config.yaml
crop_scale_min: 0.3
color_jitter: 0.4
activation: "elu"
depths: [2, 4, 4]
widths: [80, 160, 320]
projector_hidden_layers: 1
optimizer: "muon"
orthogonalizer: "polar_express"
weight_decay: 0.0
Rows from block 2 of a small self-supervised image encoder, named by matrix and row number. Rows with one number belong to one channel. Each number is 128 + 24 x the weight over its row's rms, rounded and kept within 0 to 255. All counts start at 0. Numbers have three digits each. After the name is the row's rms in percent of the matrix's.
Before each channel's rows are labels from the 100 images, of 14848, where the channel reaches its highest value: "top examples" is what is common among them. Only what is clearly more common there than usual is listed. The data: simulated stained blood smears. In brackets: how many of the 100, against the usual share in percent.
# c3: 3x3 conv, stride 2 (model.blocks.2.c3.weight, 160x80x3x3, each kernel summed), inputs 0-79
# c1: pointwise conv, stride 2 (model.blocks.2.c1.weight, 160x80x1x1), inputs 0-79

top examples: dark grains (69 vs 14)
c3.77 116:178120122109175128143122103130127130112130146135098117159100120148152167105131128111164124143119111132128147106125112121104143106126114111146139095135132155189092127140150105090048141124120100162114135134153055136143132125144141142175132149
c1.77 102:183141144103159149163143138132138136134132125136118151154117115134155166119106128161153129160152090128122136110136108131091156121160130120128162085112159150157088102131133124088109151135131077158135137117149042120148104136133127098162117145

top examples: band-shaped nucleus (44 vs 14.3)
c3.63 127:126085161128107143126156097124129121110153125126131140129146163133138131136121144119083143129149105132119101107130094129138168115117142124121092128137127142078158120150135111135121100144126130117086112135168182167181177121100154116111043128
c1.63 104:129088129118099166138166085106122119142133106128155123114151162148119149138107149117101133138139106138122123136138135122137163147116100115115121189154109137093149112151117103122095105153100123115119068151136192160158178135109145131110075131

top examples: discs (45 vs 14.7)
c3.141 116:133134138161108124120072165163109100123047123149151120107136151087104101179111147130119132163128145124117132129140123147146113140125129121128146114125147097109133152154095149136129147142113108072114151139059114124112142133074131142106113122
c1.141 099:105132141131117122112087127157115087099069111136127072119103136100118114149121134143116124117114153131097112109133167121140120109100172154124141128106149101107130182141123104152133164105101136092136105120057086114094099152103128129121109108

top examples: crescents (53 vs 13.9)
c3.22 095:108103180130116132082127118124146120128111131124158139100120114100155120141144136114144135077113131103134110106131127138146135113124113158167135137163094134163110108167089145079178149162141108118155065096110151136170134141099161142132106153
c1.22 094:085099150134096108094134130144136143132131118119154115097103126122127138143153174152118138114128117140144111111117129126084126130157147170166116143164091136153126153163062149121188155153158117108149115102099144128152166156108155153169124125

top examples: round nucleus (70 vs 14.9)
c3.58 089:137123105164132128093144132149118151129140121114119107106133133034099168150138127111125137153129117171119105157160115119145064142146106137132131081127151123147140067155131104113137148151129159138107120158122118135122104092176135141148136125
c1.58 094:131109121111151103105117127124148162120144117112124126102127122079088140112169109121145149106146076171126137114153119104182097132162112107121138082095164130148123092170135105119131150117118143173137123150124127143113093084179134151152154143

top examples: crescents (59 vs 13.9)
c3.55 101:146115124097138140126165135124135175138163126142141142139132146163127078138085109111109113150109121136127111102146144129125080116132124127138139151127117107075128113160130095152102131135119107123082150120133159164147100112153107138147027121
c1.55 094:131098140097153131121147154114166132112155136177106119147134146147100098151072104120125131118120106149131144091108147163152128121109160138116123115089138120078133120157131114132083126161112144163072146127139164160134096139165115155132077143

top examples: platelets (94 vs 50.1)
c3.107 085:131131136094091109151131157114135130088135104139175139142082152099114131145130130119124144154130140098095104136095112134083149099082114119159133134127159116141144104130101119134156116173066122083124141127142137161181107105087127137114098099
c1.107 096:116159162141113119156127158115081112136125118102139166164140164110166150175128153130119158166127144083080126131104129114105169096096097152128083145149142082147159131149135109110158116143107114112134122116137152123167118134099126135084118127

top examples: dark grains (41 vs 14)
c3.124 098:132124132118107143119121115146126079123072143131132108154098129128127068114136131110148109146119116131134100123137128164104123099150139148190139138160132140158123116130111139141126137134137124119115113104036110127212137124104138132111089131
c1.124 099:138161149156139124129124144159109070148093098145130096165128117127126102122140109106139118181116077144127130147128109125098127091106141148151138143160127136127106101123110110113172136172166097122098137129091121088176123142097169137105098136

top examples: crowded (65 vs 40.2)
c3.78 089:142153144134139088133101115133120130120160134153127141075123139110167108110112126078123120099094125061141136139096121079106118106126136162148138125137099135168147149115109137119119130097118131129134116127171155171073086144128130154100161167
c1.78 112:129164125119156120129099154115113163120166116135136141126118116140123151138133163088125073104107152072158130141081163108123130119126114158098169122126082138115144149135106149106118127125113159110165079091152121142107110124148137130101161183

top examples: ovals (33 vs 14.3)
c3.75 095:122079126129146122142098052110127135081176100103128096079142126130111165136129172112119131121133163140111117147141128146116072102121117111100114147123104173155125117109116132082108145110123122115138077126113123104096140147133130113151148109
c1.75 098:142090082150128121169092065081130106118147132112146109066125141152101132111138136125099122106131115113122077149126133140126102108147123131121137130152127164158154109141136106110109103133140133083114099136150160128123163135142085102178164122

top examples: dark grains (85 vs 14)
c3.45 096:091106135139178148133152130102134146115166137102137150139125131095145140139107133129153099126104118185134124153088096124124122142140098126125120110156149127153093106068142094082116129141154088150145113141172164093133134129121106159159170150
c1.45 100:149135140123134092150108148105124147143168140082115119114134112134158179139133112104154115090115096131119124155090092148130136154142121139151140123158174134153124109094158111074123129135141114170132174120165161090144128120154104123176149163

top examples: two lobes with orange grains (41 vs 14.1)
c3.136 112:112165124172128103126098118158122090145074117107120134135152110113118136124095153153141115149117156168106119126154161106140079109121138156161115143120117097128142126132114129094139122130129121168092110148059162127180110123131166137105110091
c1.136 092:106164112147100108127118122163160084122105097148105151161131126114124140126123145099150125149106133138098141131125162122115089131126135149125115125131156106139142133110103114130173106134142101161108119142056123067158116076102152121120065152

top examples: ovals (44 vs 14.3)
c3.24 110:129140127126097143137147121138082174163137120098105136098118136043096155127122132130121159130071110103134104145119115103109138099139108120128145106127105093197100114113130166147133140119100147103125127129136137126076122140154125147125123087
c1.24 100:145117114145123103131136126171157167154153129127092107102098140119104153134115136117085158100134073091130164146141123137087136092146161136139096094122138103117104091111146170160165159150090158119115134115116094124101124111128085104145117130

top examples: two lobes with orange grains (38 vs 14.1)
c3.53 132:098126128129107133135142152118146159127156148129154120046125152131132162120129121151082144137150118081142125157144120157151146146116160121056133122117126126137148126144127105124131130133096148072134129101126137144047159139150116111141122108
c1.53 091:109133082147107156115153120104113150130148148125145102068123161136146168119114104162084142121122119076146129136125135135137151122091147105066119122110127123120176131129128130146136116136100162080149107094150138135084159088123091128123148108

top examples: crescents (47 vs 13.9); two lobes with orange grains (34 vs 14.1)
c3.155 107:121160177107100136121157090125099134171104115168118119141164112106102174104088161130148125140101086138119161151114088124112105113132104131149134126155138109151134125159118127146112161125113126114143124161126191180098148103134150151129139155
c1.155 099:095167167131111124085157086138162106112141146167142105112145118103132177153107139134140127165132087129113166141102100161126157114175133110173124141163136096132134131136099115146136144106099155129144126120146145177120129100094150165134148142

top examples: discs (48 vs 14.7)
c3.32 102:114124152131112139144112124126105116145056144121158108124096137060114131113138131136096135147153144120139105111131134138101127129155117118105121146148147124154096118153107168143135105144133109085103126144047127137055148139100164115127128127
c1.32 096:105098141136117161120116120126158122129059134119138114136113140067120137103121135134090134144112119110119115123131138106085115109134155143141144133128149103145117142147086132147128119154112157085113139170047140145089148127078124128114088167

top examples: two lobes with orange grains (47 vs 14.1); dark grains (44 vs 14)
c3.69 123:096127117159076136140104122160131113143136130121143144105113099177121142133086139132120142136124148134114130145144163132119094103117151130101118131155105130122125125125081079130152092133151172104108086121143213113170120131082150152136121138
c1.69 106:083130122156121150126121118142127130127114107127128154118131139153078098127128130114119128148094136128126138137167155109143097100079150128116107084147105133098117134131086119163152104122139177097122068132122207111148104094109122154133089114

top examples: two lobes with orange grains (34 vs 14.1)
c3.131 116:120129140122142087130097079106112126130118081143141136165122105164136118124103158161133114119153129118104107141127115113093139103109158144147143114143105130201195131099141117115117127121121143124150073110143124132198116129116152100097133111
c1.131 105:096142160140146097123118076103121157136116095134139101158098093155125123132121149153127077114136128143115074137126145135108146120072143175150114118125061137154171113136139120102130152132124130132161081130136124135163106126107173152116129133

top examples: crescents (56 vs 13.9)
c3.138 078:126144100126107096106097141099138112118139147136105108170127134142139147095127096159141078134147126123153101143103105126117076124109184153086091116086112130140131149112137154153098100097095141125143137133165181126090083113131108106122112128
c1.138 103:142154075137116109090148137141140123130129141151121122177114124115109118147149071183174062135142126124138150119138097105135108121106138144093137119080114131147159159172134127131143153156102136119123144113117128112113098111125132194125145108

top examples: platelets (82 vs 50.1)
c3.26 090:128153142146154088181176123114104146122137117103132144091119107088155166120128128124154175121107141187135125173148089134165112135112151143130134124110130106113122140113099121119136115118120135104124123100137144107077158096140098131103060130
c1.26 101:136120139132153129142167139122136122139133146125133114127117117097153162120135080094095163063117126163084146140149073128159132138105129108112140132108138150124128123134124124140174123114121132154114119114154148065098146098164072081118097127

top examples: dark grains (50 vs 14)
c3.133 108:116120107105116120129122108157099107128185123131117105145164093080083133137119124174133046130136116138124114136135092093123082143108160132144109158122129116173135107122124134178117122145137102159126119140179116133165105125124115110154131134
c1.133 098:110087114121130115134105102141131107130170140108087119128117079099078137151149116135131070132147097146119152119139057106105098132117127155139107116108136117161106090115109158157137112140125144154126133134148080173145113096163098142128144134

top examples: lobed nucleus (69 vs 14)
c3.158 096:151155113161125125148158074139146131115128122156134133139125140092104135128106158119125144112148146099108119108167169091143107161106128096141102084139119114117154140185111157117132148149140128112137145127078083135050112120118107133092115113
c1.158 096:136133108121101144128180089136151138125101103165138140149139133097102127125129154125125120123118121115118161111196142118138108142111136127130097104112092109114186107183116135131138144152138130120149129115086066124082095079131119111097100113

top examples: two lobes with orange grains (74 vs 14.1)
c3.151 105:142151114127150137118122081151163142129097074107147132147126154180117101139122156141149130145110121106127143133161121109126131085135109121144123125146153132155131124160098088068109172136157118120120128203118160133149102122114153122144167095
c1.151 084:141165180095141122114121096127128136140122093135125106137127161176147107157130126106136161138129154129131123132144118071117112106112123151128121112136144143179079130100105112070138187110131140133122137196114141136145098117121140096140164115

top examples: crowded (71 vs 40.2); target cells (48 vs 14.6)
c3.87 100:098130161138096123127132135191072133124127135129177097123151145145152121118112132132141150127096137119107116138112100160143151055119110131098158090114113097121111135110134134112109077157075128109124123124113168134134183145104116121128117133
c1.87 107:096135158117142105086119126115147163116123127112137097164146130115134123114167099111155143157106121104130144129132071145152161063104140133128145129125106099154109125117174106084122092132100163119162109117150155128138101090129164132181142121

top examples: lobed nucleus (60 vs 14)
c3.64 112:125118107147125110111152105128096142126137118115092170139134098157143152122120142073126102105122101180084134120158139111114074128118088120150159123137129133172168131122145123077114103128158106168120104120137101146120151114160178129157158139
c1.64 098:158096117155121089104156090120119139116121087120090144129124118137121146117149142077127107112130109153106130104122153117123098125135149113144149126116101115185131119137119140084145064166154110120123120139121088164133111116165161139195156112

top examples: platelets (98 vs 50.1)
c3.108 118:112098119147132137159099149174158098168136161142105119111114081151127103148137093132135113069132150112121107134127144173134091130154131131090105135116118143097129147131105122180164183104090140099126138120148104129128092130123139159085125125
c1.108 094:089112108134119128129108153165149144141124140132110119137082089133117083120156103154139086055126148119134126130110138145119094117137124141094114104131128152099154105131099130166169167118079130103123134129125077107119077139134099163120151120

top examples: band-shaped nucleus (50 vs 14.3)
c3.113 098:137163099131141113124117170155101149131162161133121095121102114137132130099130090105131109134097131108163115147096111120144149076139156145085097104111164129137043111144141109143122079144122150130148169120164134121094116126112099118134118123
c1.113 091:130132121119095139162137155145075115120165130112120094136082065157116115118134073074134102104105151147141140114099118115149115082106124124082107069115150159131090153107137115121122123117143134137116146132145124148091125141099133117134137099

top examples: crescents (44 vs 13.9)
c3.81 091:110124114150129146115132114113113123133093095148061134105114121086112121107110137129089166141115185121109153135103149094113068117116141071154121133135143125154144134159135148145107129115112100150152146147082102130112085153138116132177134115
c1.81 094:143139105117136147116104129138134128091117128143042113156132097100119119115132120140137145098105152090128118120125148133117055123083141130120151140110129090156148130139137172144110132142112121121118176081100073131130093147135136100146160136

top examples: dark grains (56 vs 14)
c3.19 077:112122108158135150162134128152133114145181135141112110140144120100135099131117123141153108137145190140120153112153174105131106090124132066106122138109136135115118135148193136125162107110120136150126140182117135109106121068164137157089114134
c1.19 100:121139158128071120135116143112113139097118111139122134087042120137111121142103139137150133093115125108108130121139133116134105114146121165129157129143122098110171117142056155129122132137113123121143100120103138138110177171060154119130115131

top examples: target cells (38 vs 14.6); discs (35 vs 14.7)
c3.33 071:106140169143161155147130105153154133134156127140127097103119130109155197097092090167155144108109107093133115152139138136151079141108146096130117134127128146118143134134117104110101102122095145155149102166128129106124116165085110079113165143
c1.33 113:116128147110171105130157118116165155133104116083132087138119135122144081122130124116140119107098089101098118121128148116181148148108116094126130117118147126125138103160160101118057111093125144140175101108150119128124116098167114147155173151

top examples: crescents (32 vs 13.9)
c3.132 111:113119148150135113121116105112121115151117108097139123106164136049066111114118149129131138127116136156153087129123130124122153100134109128148112113142099035147168130098152140115109137132141104136134127144064134163120122115135150123147153128
c1.132 089:136076137144141102122091123110146127125118106113134115127130108068056135112129139120140117117129130138139090132105121099111108115136139144160116101089110039136139093134134132148113121153124160117127150129050147158106141132118140120124118129

top examples: discs (53 vs 14.7); crescents (41 vs 13.9)
c3.130 083:130131126087119113127121104147151094100120135112169118169134120074118137086120103177125118153163126149125158139161158140147125085114145127121075145117151126115131114152150134127133075145146162072127129156107138091099150085149136124101131117
c1.130 092:078140106137104139136152093110200126087147131131153113118118123084107123127188130124129116144129123134095131124141142136118101097118144123107100178118122116145106130111167121125144090154148153129144122164076115101118127084140168112162119097

top examples: round nucleus (33 vs 14.9); teardrops (32 vs 14.2)
c3.129 083:120104108100137147124148112115149097106149115079137098123143118146059129112091085161177117158159127110113107150143131098145146137139180132125133112113143092126120134132142160140094126156105123159129113131126076094129134138060137141117144117
c1.129 088:129173087143144129149146106153099114129133111107133121132163131143118134118096089137117146144108129127157090147144150110116117131080131126116098157116123078078152153078164167156106118155095134135131106151118085149139162129092081130107146101

top examples: crescents (68 vs 13.9)
c3.30 096:119164149116108111154108123150111122108080118133118169149092133144123072152091137125093120092133115103139066081159143114109118109115164123153121132137105144164138091112075147125116131137140131133169093129096131095164143112109133118147144112
c1.30 113:121125141166091103129130107153132102112125135088147131085079151136124099138119136112099105122118080117106118105148168125086141098077171157164138170130124129167157103143107139109116131151117167100157103142107105140156152168132117118150126130

top examples: platelets (79 vs 50.1); dark grains (44 vs 14)
c3.101 089:128134149122141140156144136112149126172105082111096170130123100152107116158145089131170129113132188117106145104154186123140099142123105104135122153142133118076148133148088118150127136103100099102102117168083147104119122124148131141097099129
c1.101 101:109118118104135143108161155143158109121096107137082144110142138125094066159110105142119125147117130127120132107156153127145131098124154125085106106145127116064129142128106141162151151140143135113131119161107146100098056076128128137109087135

top examples: lobed nucleus (48 vs 14)
c3.126 124:144120152141117127074158117067152138127116080098120123104138142088105149141120170144129151131115098153127119144110146122093129103138123105136162117123137109161155142123136141098154109146122173123113134141117138191056132119148164134123151095
c1.126 092:155150138140083151087132142074148165109122071101108098115146138096127156120091162128133170165115140127121128153137153149099137123133126108122141092120130099175138160099157134102167123119140136134156137133115118183089149126131144113125148095

top examples: dark grains (74 vs 14)
c3.54 105:114119124132117144085157168110162139087166139117079110139132129182120143111155100145161142119096129107105185103146122129100128108152193139124092112124166124155105140135110099103111135123128101121105151107162136163152117141132131148128167140
c1.54 095:118114106133105160046141140150123147128170157123124152117129104147115168115138119139148130133120107157137181106154114144089115108142155134140128107139166144145060129105093139099114125147146093095135160115174121127136120136112101139106163110

top examples: platelets (86 vs 50.1)
c3.50 098:111087086165149116127113131097157106150120107133124180128120154138082123127137136129102160120122152074146133156103174171117108128118134107106118153124125134085141122162139144177148143110114103105133125110157118150098149102098129172085150117
c1.50 092:146092074148111123113136121113117104120123085096127156109130159113115150159144115151115160115100124112120179161126162153149109142111140097154149153108156129098135161157162113172142093124104137110148140141164100136126137121138133140057167113

top examples: two lobes with orange grains (47 vs 14.1); dark grains (40 vs 14)
c3.127 107:137169113096144157099149098076099128139145123101125146129112154203086108120100136098184125137130149133130088137111113130117128142095132142139107141151114167085151153114131119123115095190149117117121101132159116136150128141121140118167125112
c1.127 087:146143096105130152138131074108121110138139123128107120095144144147112105102093121127165162154147129136107074121117125095128141173133122107191062151104148176122150118128171124116096141138133134151132102115144155112125126134150101105174118100

top examples: round nucleus (40 vs 14.9); crescents (36 vs 13.9)
c3.137 085:088137126122146135116130126169113099124139091147177141125152110111138168113114087142119114147130127116099114106138118105138103143163133149080146156124122136080115111145127120127124107124104110112160120146090135017135127126111118163130129107
c1.137 097:091140136123159134095113080141142147108119116179131104133136132139122145120133104157114106193135139103138117107153089130144131119134140145097163145120114106109127165117102131134116104128142091108172156143103099040141148136126139176129117140

top examples: two lobes with orange grains (45 vs 14.1)
c3.122 109:136144129125126141135086182149107125131122125112116074149108128133144131136115098153114137156069091120134128120095155148133157109107118129093131171099150098142069165162097144138125091127150103116150176081128155158141129146124127113105150130
c1.122 123:134172073161138166118108166138120148113127127145135077164097104119128123131126106160136140134106113097153127112102133114113116127123139133087117151111140111142066158167118139142120109127117092104128197087115141158113118130090107132130174128

top examples: crowded (66 vs 40.2); dark grains (64 vs 14)
c3.39 111:139121119166187116098095143103155125088138115121106153135100117151135104181121122135163101093131116123117130111137134130150117150107121159145118128123112101122135150177074093109157175124156083139148100081130133129182104134139142135128139142
c1.39 094:144107151118184088072110166090165118114133083125124147141120107121124112124152120147164070138122139166139137107130127107135141151130141148131133156127104098127137086154094137116147167146173116147157095082126147129153087130148124144101128129

top examples: ovals (38 vs 14.3)
c3.139 082:143074133119108112143160132165104133120124153157108101133139145114082135110176142106110109117154135124154101151095111131140113093154118138115124125135175066158127133118175192132135112116136123141120115156114137200124140138127112114137095137
c1.139 089:157075102162104112154110101141115091134118113149098120107120120137082115086136125104125130084125150095115082144117094154136093118104119150110058119124146098124147123115167128141087142139130133122114120144132146196123134124121119105116091139

top examples: dark grains (92 vs 14)
c3.135 100:138090102117160159128151111087098181115144127115143166100134148161108125126155091132133141137135091163092098109148131140141122115198133110124144136152176111129142079116151160138142151135109150139111139121145111106109082141162136104150104129
c1.135 085:172121099131131144115148130090099178146145157117117148137144141122125127162139140129128143151148098113115109149128131153120148114200093118125124106141147151132124094139144162111116148139116160125152181137156156062132117147175174128139143167

top examples: platelets (95 vs 50.1)
c3.57 089:099067128116107135135194132111098112103118080097141175148131148128102117132118121122099088129118115158131159130112160139127084108128117110156122084141102092131151120132111153121104114121128101140099111135116126158114120106088119156104080089
c1.57 112:121100115132115128125107141135122139131137115100121176170113088138168162125133131103112151152130081137105184123114125122094131128097165126161119108126192097101132122135149103137161112195126135136083125112142100123141148106134103140156083140

top examples: crescents (55 vs 13.9); dark grains (40 vs 14)
c3.85 077:135180139107126150097136160136104099113132146156121120138166137066095096139161161144100148133105084090143138147101099133133137137119134129084152107117151163137118140114147130110122150100134170109139117096152138128146167112114118072173136107
c1.85 099:135185116125124147128111155167071104135128140146152133146169106098086122128140153130148149116076149097155090138091140135145125142119130133097117129111116163154135126102158137112092175141099142112117134132095171105116177129103104114130149099

top examples: crescents (37 vs 13.9)
c3.111 098:157107116140128154174137120147151126095088134142125123122111113134103074142097120137139086141165178129155073097138164153153100154104127102108135157118140132092107092137140125141110129118148143142108140164080108078125120138129107111139085135
c1.111 101:112116112135161114168143090125144098110098120144129097129132123109121079139103148162136086081131180138090083132107143132164097117122103155110127115085140113102124133135131129143123131136143145129130152163081122093110098165113084121109088156

top examples: target cells (46 vs 14.6)
c3.11 106:096132147102133119110115118136087124130183130111132099115135113055055128123108146176141131125101132150159114125100092119095122054152125152111131109130146119126123125128120155104105141125142115164131102146140093125144149126109129109170136117
c1.11 104:141128096149162128102109148108130112103148130110097082122096111072071127126146145173144144146113146160135155112092092133130109066150167121144144109103167137162145107167143134108119127150132146139113129131134091129122155130130123131179128155

top examples: dark grains (97 vs 14)
c3.106 091:117107112109114133145168142140123121068087150106135147131126098225122166175131143126131138116151128146120122144109112126131066113095105096111128131152112087160148138145108140119132100113149168100114131138152117143121115128114120153162137111
c1.106 130:137149159124140151129100107127119161174135072120114135132085175085151098055128104138124058146104114119135099090147147113129130097123130148139133137151148162124121158119123119141133121118129112103132129095179114127124137155151122147153101114

top examples: dark grains (79 vs 14)
c3.60 078:111103136122138118138134131127094108117129164086099086135148091158185148136124109119146124149169102144090123132136153116138076120129107117102118112130151119131159118101089110137113109141141092127125094156204112099147150154134104136172106110
c1.60 105:109080139122131146120122122155122132124128101126133140114102179189097131075108103124162096136097111151108151143147128139139177127114121119118136096130177173110125153102159143114121109106147150142116136149059137145146128117153107109102125170

top examples: two lobes with orange grains (43 vs 14.1); dark grains (37 vs 14)
c3.74 109:126085151138152079150126088124100128130151140174156127081143117112144130095128143124105137132175168134139116153129082142126105153125131116120131135132107133137182092130134152168111155121101130133152071148163105132093148117120135121174124170
c1.74 086:130111118143155080127122085080112142129120153132131114075159115138137137071143142142092113131155155105109102157162101132141123132114121133116135154148121132115149071137145153170116141114110136137132044124119130114090125097144146130160127155

top examples: crescents (44 vs 13.9); two lobes with orange grains (35 vs 14.1)
c3.70 085:173094133099142089137130130149119102118084114111114141146118135171155104109075140121116145094116141110142106148134170124154117137143108060147113125084115119125147112127119150153111180135089115121102144131097136143091076124156136150106153118
c1.70 089:149144155126122117132136159110091110134071100138128162130119114130146085117079130105105141089127150138133118096087148137136118122124145121103140102091127119114159112141144151141083152133082119135105116143079144150066073099136126131106103153

top examples: discs (44 vs 14.7); dark grains (43 vs 14)
c3.157 088:144134176115167136151200131095162155120136139105088111135126129116127091157093109109119123139088164118164130162109175096123155163091120129140153142137144130146154102154098115152127106110122154139140130107122065106127126120129125132154128107
c1.157 085:160131182127160115139159103150146128142125146138111120142071116145160092124114092071153120108085141130164171146117157087112152140087108147124129120135173136140152111129126143145109132168122154125137156148127099112111132121135103089161151099

top examples: dark grains (100 vs 14)
c3.15 103:123151081139139153100119150079119138133150079130110141123110160197102103145140163113166131099148109101159112145135176151125114143138154137134119124143092152113138167100117151154125176118136168122146113150157137132174122108119113154112119129
c1.15 093:127167128171133148140085118118141099132141137154133150142140131181113111163127122110140131107154108116137127142124196152131098133129136134115087126151106107107127151095132144166156166117150138105107140163133173130171141157053123145125136100